From a checkpoint of a small image classifier.
Training: muon at rate 0.0024, 19400 steps, batches of 256, held-out accuracy 100%.
Data: trained on views of escape-time and Newton fractals, 145000 training examples, 34.3 epochs.
Rows from block 10 of a small image classifier, named by matrix and row number. Each number is 128 + 32 x the weight over its row's rms, rounded and kept within 0 to 255. All counts start at 0. Numbers have three digits each.
After each channel's rows are labels from the 100 images, of 14848, where the channel reaches its highest value: "responds to" is what is common among them. Only what is clearly more common there than usual is listed. The data: views of escape-time and Newton fractals. In brackets: how many of the 100.
# conv: 3x3 conv (model.blocks.10.conv.weight, 128x128x3x3, each kernel summed), inputs 64-127

conv.1:130126123131144130131163135123119133205127128132129122130124134110000139170128129125128128125131108134132226134121134128128140122125142128128139118131129129124130130126129127126126131255130141
responds to: earthy (86)

conv.51:092127128128132172151134156124134161127128129094124128101128153122128113166162124113111128128133127133132241157137128128139123128137120126125128000178128122111128110083137122124148122128127128
responds to: earthy (44)

conv.69:121130127130255128127128099116113134128116134119102098182155130148127122128107143099099128101128136094128131117060255128115108130112168127126145127124163111182128125120102126125131162136095142
responds to: sine Julia set (35)

conv.85:058125077113036124255149122122137131127128122088045128127125231134130211127128123100141128164127108136125129134092127128118071106133145128124149126130152126103133117195151127154158193130149129
responds to: Julia set (36); burning ship (35)

conv.97:127128128128255125111125121117121126135091078074216255129114103145128132126126133091208128134128137129132129110111140128112127129097123128127121130122129132121127126082099124128154130147166007
responds to: cubic Julia set (80)

conv.48:173147116125237127087145117104102129143127125105122147080137122142125212124123118082105128127124097126124128144140131128132172173129137129126095133152132113168117101127165128157147220125113128
responds to: sine Julia set (87)

conv.9:126126119131125121119121118126150125182133077112130131126115126136099118130129127119115128124131109127129255131142132128129121087125128128127125255153114138136119130120154123172129131082119125
responds to: dark (77); burning ship (29)

conv.91:127103104131124127116144117131192084135126109104038130179123099111130194127159129090131128081128128148129121179122119128214115120119089125133088132137100140101130127120150136127149066135121146
responds to: Mandelbrot set (87)

conv.2:137128101130117132114124126214189126140120134133122128110120131178128136130165163115052128099128127134166128102077104128100113235126133122135158118127124150191096119114149125094222142132042127
responds to: sine Julia set (88)

conv.29:115125104130113130172119153126124125133136132172175129126143246184128122128141182138132128080129131120123127173134226128134131144133108126126131131142130139149125130132246128115123111129185140
responds to: burning ship (35); exponential Julia set (33)

conv.98:129126068134096142126165089124117116121113115116127124126127255123135116131137120124135128135126128128128130143075134128171163069116124128127128120137135157029128122112119149000085122131146130
responds to: Julia set (29)

conv.28:122109084129125130106112101143128125129128112121105128132114115124129128128128122085127135124096081120121128122116115128133125173215103133133127134129067110128130192179128128136124123128110127
responds to: Mandelbrot set (92)

conv.34:130158092127105129128221089108111118129028119112069128255114117098126157129122121100118128150128117207129133113123125128095127123115167128129128129124124156161135115158126158130242087123116123
responds to: Julia set (55); tricorn (37)

conv.62:145114000128132131128133200126124129140128121186184128129129128135129149128128132156114128128121255115099128143208128128129127205114174128128142123126176120149123135217158121160115169128124128
responds to: Julia set (86)

conv.47:128128127127006136127122125127113089129099176098101042129128118146128129124129127155127128113128128125156128125130124128140128190187130132127127121126128117128128112131130128128125128124227255
responds to: sine Julia set (67)

conv.24:126124174126136133121136189095135128146127125128091128097110105147130129129128138091088128124128115132170128176137100128167074155128120128127126137130126158123108129112170132118177251150126127
responds to: Newton basins of three roots (99)

conv.6:128128133130133128131134144129133130148125128108129128124127138128255140255129123122132128125132147134131017149137128128125130109130120127144130137146129130126126128139130128128123126000129125
responds to: pastel (94)

conv.15:128123128099139122127007122128115026173110057160141119126154144152137128130091127109133128144113101108123109099126139128121127081070139128128129147255128093084128116117121101091076125129083100
responds to: grey (57); tricorn (38)

conv.90:130128133133122126131120129128124136220092130126128129127109117132137122155124134128126128144115066129129160143148125128130126156124122129127130117255127126120128129118137125114116149125119123
responds to: warm (56)

conv.40:127128128144150128175084125136048229131116164016142240110131196147134111128128142141222128151128129121128128121112125128097128231162163131130128138126128131135128153111133114128136132127049061
responds to: cubic Julia set (96)

conv.14:126129128118130122217080101129134131129114123136128127125160158123124130125137126124038128045126153123121128133122234128128130091136123128127130129121115142154128189107065127188140102123121133
responds to: Mandelbrot set (65)

conv.112:131128125128129129129117125114125148128130096122155131125104122135128121129125121075122128088129135119135122112120151128121123229255129159129116128138123116131127152143120128134127134129113132
responds to: Mandelbrot set (45)

conv.113:125131156116136127130135132083089151133156132186099198121132117131129131127139126147120128192128129131125128086150127128109128067062126127128127137150125108130124127154129127123110247142087121
responds to: Newton basins of three roots (100); dark (34)

conv.67:158133136128116129162196246131129132129128127118137129126151154100136116128130125151114128135121167126122127094123128128125162119122165128128137120109133137093069119040120164129149118127155129
responds to: Mandelbrot set (98)

conv.16:128128128251114144130167237129075121216125134159059106069127117137129086126130100130117128117128124130112124255136065128136128116159117127127111128112128115107130125116149127064105136128110130
responds to: Newton basins of three roots (62)

conv.72:134129126103126089142125140126119105255116141109119128130137145142191127184129125133150128113117113131131126102137123128119132130141128120150127099255129126110130130123129101129141131160124092
responds to: pastel (48); grey (48)

conv.7:123134116126115126122175128122150211142120119173127126110134136134130113129133140078075128109128076131126118186121129128124132125100132126137133125111114179094134131101124126109170171130182131
responds to: burning ship (51); tricorn (44)

conv.21:116099129088122130107156070062122121114124115112114128129126113102123138130114114120162128108132255130117131107165128128128125103119086127130188122129101148085167121124135126221132081139118128
responds to: Julia set (39); sine Julia set (30)

conv.44:102129179130096118107129093163128130129128080123111128133129127128132142128125136126118128108122123130154128137180140128131143134131066128137121172140095119148255129024133123181108160114128128
responds to: quartic Julia set (85)

conv.94:126128125128131167130130132127126127171128128125130135128128132127167137082128127130129128130127132127127052122128132128125128122128130128169126094128132126126133129126138128131129121082135131
responds to: pastel (69)

conv.76:128137119221192145125128127112104131201128095126120096126132117118153121152124080139067128106128126127128118165100111128137112122119140127138116129255107181135136105077121170074124105162110134
responds to: burning ship (25)

conv.18:151127124122126137059138124120151140124149111117118106097140127127128136131137168073117128119128105130131128255058125128132129186128119129129126121138123153132128142142131125106156134128132124
responds to: sine Julia set (62); exponential Julia set (30)

conv.106:245118144157127127120148149128129119095126136150133129127255128126126120120132117140124131153124122129130129151144101128122132114124108185124128128137122136147123134099091147075157107121089137
responds to: Mandelbrot set (51); sine Julia set (40)

conv.39:127131125129122128129157136096122128131116088208192128101129124078129189124128152112253128087128132165128129155111103128133129131117134128142127134130154128164120114142139129133175117128127102
responds to: cubic Julia set (43); quartic Julia set (34)

conv.31:125129128109132114127127128129132126202127123124127127128132129122129098134129131127122128151129125122128117132127127128122127140125124128138129132255127123131123115126136124127145128138121126
responds to: vivid (34)

conv.121:114128107134118127126156138128134149123128121125107129127135216141134148130117161076255128097129119133129128147114097128128084099127146131130140117120180143113128122134142127113149106130152129
responds to: burning ship (85)

conv.82:115130064126111127195158108247129127125238129112073121124129129125127175128124123158118128087128117138151126138112115128091115245128131128128127122122147128101129124133126127119113084130142162
responds to: sine Julia set (64)

conv.89:125098143135107121127139166255062128136127100143102128128127130111130091126133121114069128125166127131138128151120118128130125132123122128139126128128106152255139137119142116139128143092128129
responds to: burning ship (41); quartic Julia set (34)

conv.33:128129127132216128117255255076148132130126098133155121118176151130128131137128116087134128098135136163125129126112132128122127127117132149119174125137129136081125197122131168126123130128143129
responds to: quartic Julia set (97)

conv.19:126134120110103125109085129127103139119195093148255137126114124127126130118125142128133128081130131255130128133116133128122132169126097255128147124121101131083123128129130125179174130128113044
responds to: Mandelbrot set (51); Julia set (36)

conv.83:137127125125133219138120138128145132155128135083133128128129130123129135140136126151124128126131129124121131130133123128128138124129154128183133117122121139126137129126120128153138126128143126
responds to: vivid (89)

conv.70:128128075152141127061102138126120137122127082155164116126128112122127147126128131051148128210128140150123133245071127128104127131157127129127128127138151233193125132084184128111224128130047127
responds to: exponential Julia set (50)

conv.78:105132239129101129128142135083133131128125121234120149097129110130140188126127124184151128114128109174127131116176098128143127093122142127136096126128130088255131129143139143128157105137134128
responds to: quartic Julia set (41); cubic Julia set (39)

conv.3:067205111111134121124182129126097164112128119094118128133123142120128209130129126111121128144126179140128128160141082128092134129118070130136255133134121123121147129106171136179169130124121138
responds to: burning ship (40)

conv.38:122123144130115135061042130127131134129112084020121130101131172128121129126127131166065128112129130122125130138160124128136129137157127128129152130189127122079128104095136128126128144123250125
responds to: burning ship (56); tricorn (41)

conv.80:128129114125132128200062127128000255138203191200080123121128121119128132128131130149127129097129125128136128118123130128085128166243137123128128132138128119094128130133126129128099128128125000
responds to: Newton basins of five roots (50); Newton basins of three roots (41)

conv.73:131125123125132173121129144128123146131127111102127124137133128131140138133129117129125128107128128128139122143127134128132135133128127128196133114128126129099138129128130129127123131168119121
responds to: vivid (97)

conv.100:154128170127130128131118127119127125138129112094127128160111126122140108133126128123123128086113083170114131134117134128123104123131255127130127134123255124117108128136167139135148127123125128
responds to: Julia set (54)

conv.77:131129123128126135118138127125135129153129128119132135128127118130128132000129127128127128120126121135127147133123127128124136118121127131143131126138129130125128125128121134116140127203122140
responds to: vivid (75)

conv.42:132112145129103127158110078144126126131131124107129115112127177150132164127132166255134128000131125100122128123255148128122128119126183128121128133142128129157124126134134124145157113129133148
responds to: Julia set (45); cubic Julia set (38)

conv.117:129127127029122109101111111128117122255064113062099103132134136201151125155090102156138128191128128141130134099119104128058128164152128147137133144129128123107142111127089119118084128133191076
responds to: grey (73); tricorn (30)

conv.101:116131086127126128129119185128130129130133131113128128127121144133121166125134129146139128137123115126140129122107134128133114255245145148129121132131115138189168128178136128138139133133117128
responds to: Mandelbrot set (72)

conv.27:126131137129118128123144146123115145120117105159240178127142139129128139128126141133175128182128125112135123114122118128132126121155120130128125119126128116138109255142138128144124128126098085
responds to: Julia set (91)

conv.45:129149149128118130133226128175130127118128107051124131127128122113132137127127133114122128130199115129136128130098128128132102106122129128131150091107131136125132109124129128160083105129140128
responds to: burning ship (88)

conv.75:126129126127117103123130127125134137132138123134123129121126129136128149088131121130132128126131125135118144121145121128133128123121119130125122255139123134141123123129135128111135138069123143
responds to: dark (98)

conv.41:124101114131195127123114125137164126129124055126129129147128100103127143127149164155134128158128184121116119255133134128124128167128133128124122125136129148237129132059187128147154077137107114
responds to: Newton basins of five roots (34)

conv.123:125167079125109131146143127131119168128185105146117000143114092139115121127125147118092128037131117130132127119107119128108128116143121130129138150157124130000126100161179132113124122130223141
responds to: quartic Julia set (39)

conv.99:134167077127127126094150116157125128136129144126110128118128119118129099130124118101098128111128102123122128137071126128123057125125163128121127118140129125161132128255147121156143117125128129
responds to: Julia set (53); quartic Julia set (29)

conv.105:141128124090152126186148138120124122174116126122123127129129105131154142107134130158125128131127136131128137122117151128129133128134128128066128067133129126128125129119128128133095121000142103
responds to: cool (74)

conv.93:144127127133139115221123146049135112141116115129123128128128114128133126127163115107255128111233135125124140107079118128119103056120105128118119123130103144129125125082125131174133108116130124
responds to: burning ship (98)

conv.88:128125129127121123130123126129126116158135118117122131127129109124255132255137128127130128129125120134132000133134127128128131113127130128126132121151132129128126121122131126105128125000136127
responds to: pastel (95)

conv.37:134129130126122134124133136127108124144128127125130118129129126121131137029128127121139128147128128130128129144132141128128126122134129128128125133132135130128128132123129130132109135000125127
responds to: cool (94)

conv.114:127127129135113125155066127131076080120237072123158255080127125126128120128129115090130128141128112102131128125122113128154125206123150122133114131129127122133128126127116130119167128131024000
responds to: cubic Julia set (90)

conv.50:126126132128116128107215146061115141128108127068100128127126148158129126130107157125120128125130123134123127126127064128142153122099143128130131129127145133136117118095132128122181217124127124
responds to: Newton basins of three roots (99); dark (34)

conv.124:136129129124140128125160125100103123139137132127108117159147145122132146130123130094128128151124130139121128163134140128123130110122128125130111135131124128237135122178162128136127154128061146
responds to: tricorn (71)

conv.115:133121128128141129137139130125128124145126128118131128132133128130147126112134133127127128154123135130127134131128144128128135114131128128128130134153130127122128129125131128121127140000121124
responds to: cool (67)

conv.92:144128133139120129025139175128125138126249127171136118092121177138124100091132116125145128073130157134125128046125107128111123186126125124128124160126124126094123138125149129125168130101195104
responds to: Mandelbrot set (67); quartic Julia set (27)

conv.107:130116133125224141114083126110194116127058124048082142179126137162151149130180152086075128075128130110106127102126164128103133117128084128129156103121130139227129121151099128117101164128032121
responds to: tricorn (76); pastel (32)

conv.119:133128116127122137128141120126124131140133135121126129128127124142119127136128127119131128123130126133128118126128135128134130140123128128189134137159125129112128128129126134127132116201125133
responds to: vivid (100)

conv.108:127119128127050127120146100156108132143110132077111130106108125128125151132125185115165128095129119118117127126119124128128128119122118120127125131128121127118127128054139125141146106128125110
responds to: cubic Julia set (39)

conv.56:137128118128119128120127129126125129164131126117132133130130131128126127100129126122121128122126129130127131137127133128138127126127131128129128137122128124128130130125133129124122130072128126
responds to: cool (72)

conv.84:180126156128122127154240127115134113133120127124132128168131128119129141128109164042102127109127122124127128182113127128132118130152141133130147131121125141148119136255128126117054133123121128
responds to: burning ship (62); Newton basins of five roots (31)

conv.10:128126107128121133133065122128033168132163097000131134128123176135130148136127130124126128068128129128125130092135123128128129129129163128127149125131128126118130127147128128068115129128068113
responds to: Julia set (57); Mandelbrot set (31)

conv.55:127123106135126128146124122134128127129128121130127128128132105128127129124127111069156128130128120121136128148088126128122102127123101129130122127129125153128123127114123128173225155122125128
responds to: Mandelbrot set (86)

conv.59:129128109127127136255166152152111124128128124136120135117197179135128126128125134179125128129128122146153128125216128128115133101092127127130154130129127117116130130062130140134110084126083106
responds to: sine Julia set (66)

conv.8:127128151127127132133138127129129131163128142129122130126123125133128129000129128128129128124126124127131077126129128128128134124125130127124131105136129132137127126131132128124133127218127134
responds to: warm (60)

conv.58:128131126124136132127162133126131127214126172126116088127129127128229110211129135131130128123119097138132145135102128128130128164133122127096131126177135125125126134121126127105122137027125133
responds to: grey (90)

conv.66:115130126128135127137210128132106138117128125167113128136129130128123127128112133092131128136136159110179128133092112128088133123163120128127142126101177152195118160101184131121145094125128128
responds to: Newton basins of three roots (39)

conv.65:149128109113120172099137127128123120188130130105129098135144134138126157213125118127134128110100118139130236123127130128070131133140135131131128056227125127121130129149130121003127150162121120
responds to: earthy (36)

conv.23:148130127129164131167214132128113131156130120141119133125128138147127127130126187104110128039126124154135127114125171128098130143116125132133153128107098130109125122103104141133112094126233146
responds to: sine Julia set (75)

conv.118:161121000126112128125130135129114126136128108126110128128141128000128062123128063132188128122187173126127129122131105128117187116130138128128146130131125127062126156095104128200155094129128129
responds to: Mandelbrot set (71)

conv.35:126141134126119132160160126110117124127145135132118108122127126124143133035129136154116128091123126141125120105139132128131130133125119131130140151128128123119126135130126125126144122116107128
responds to: dark (78)

conv.32:125128128130124134058110092192249143124106115065139235132127118135127128130212158143144128109128121112114122173158077128131129140154112124128097143117126156187130143076133127130154032132103128
responds to: Newton basins of three roots (93); dark (34)

conv.116:138153065113241127101255126117130135130189130078134097128117107128128158133124128097117128128128124140242128127136114128127110166128117133128150123131142126131077128133155150130118063126159128
responds to: quartic Julia set (50); sine Julia set (40)

conv.20:114128132195141126120100130120095110137188138156129154128126107131123134136130154134105128132119009099125123095151122128140132116123127127121118132175126148200125113102165140130135123127113090
responds to: Newton basins of five roots (38); Newton basins of three roots (30)

conv.102:127127128129140169136132137126131132143131111119118128123127122135124124174128132128122128123128132138126137135153127128133129129133143128118125000135129128124128127112147129128120136117121128
responds to: warm (53)

conv.68:129124126121136123136117093122076133127132143173137144120119108169132170113122155108231128099129129133137129116125143128097099131133134130133132129124131140038130123141091127115153129137149118
responds to: burning ship (94)

conv.4:128129128131115125120136130123132121113122133131127123126144125135141129125124117130118128123124145141124142106128128128127123148093129129138131037075127119123132120141132132104119134143115119
responds to: pastel (75)

conv.52:121133116129074127131176145135095118139171016093139128069131109012128124126133110128123128114133129130130128126190108128185131126129076120111119129135128124015168137188091077124130119123091101
responds to: Newton basins of five roots (61)

conv.53:113144126132136127120136038122132127142134126118110126140121137168128143128134141102158128113118086138136129122134114128128051131127114129128127121120125152130134139133126129122148140122125152
responds to: Julia set (43)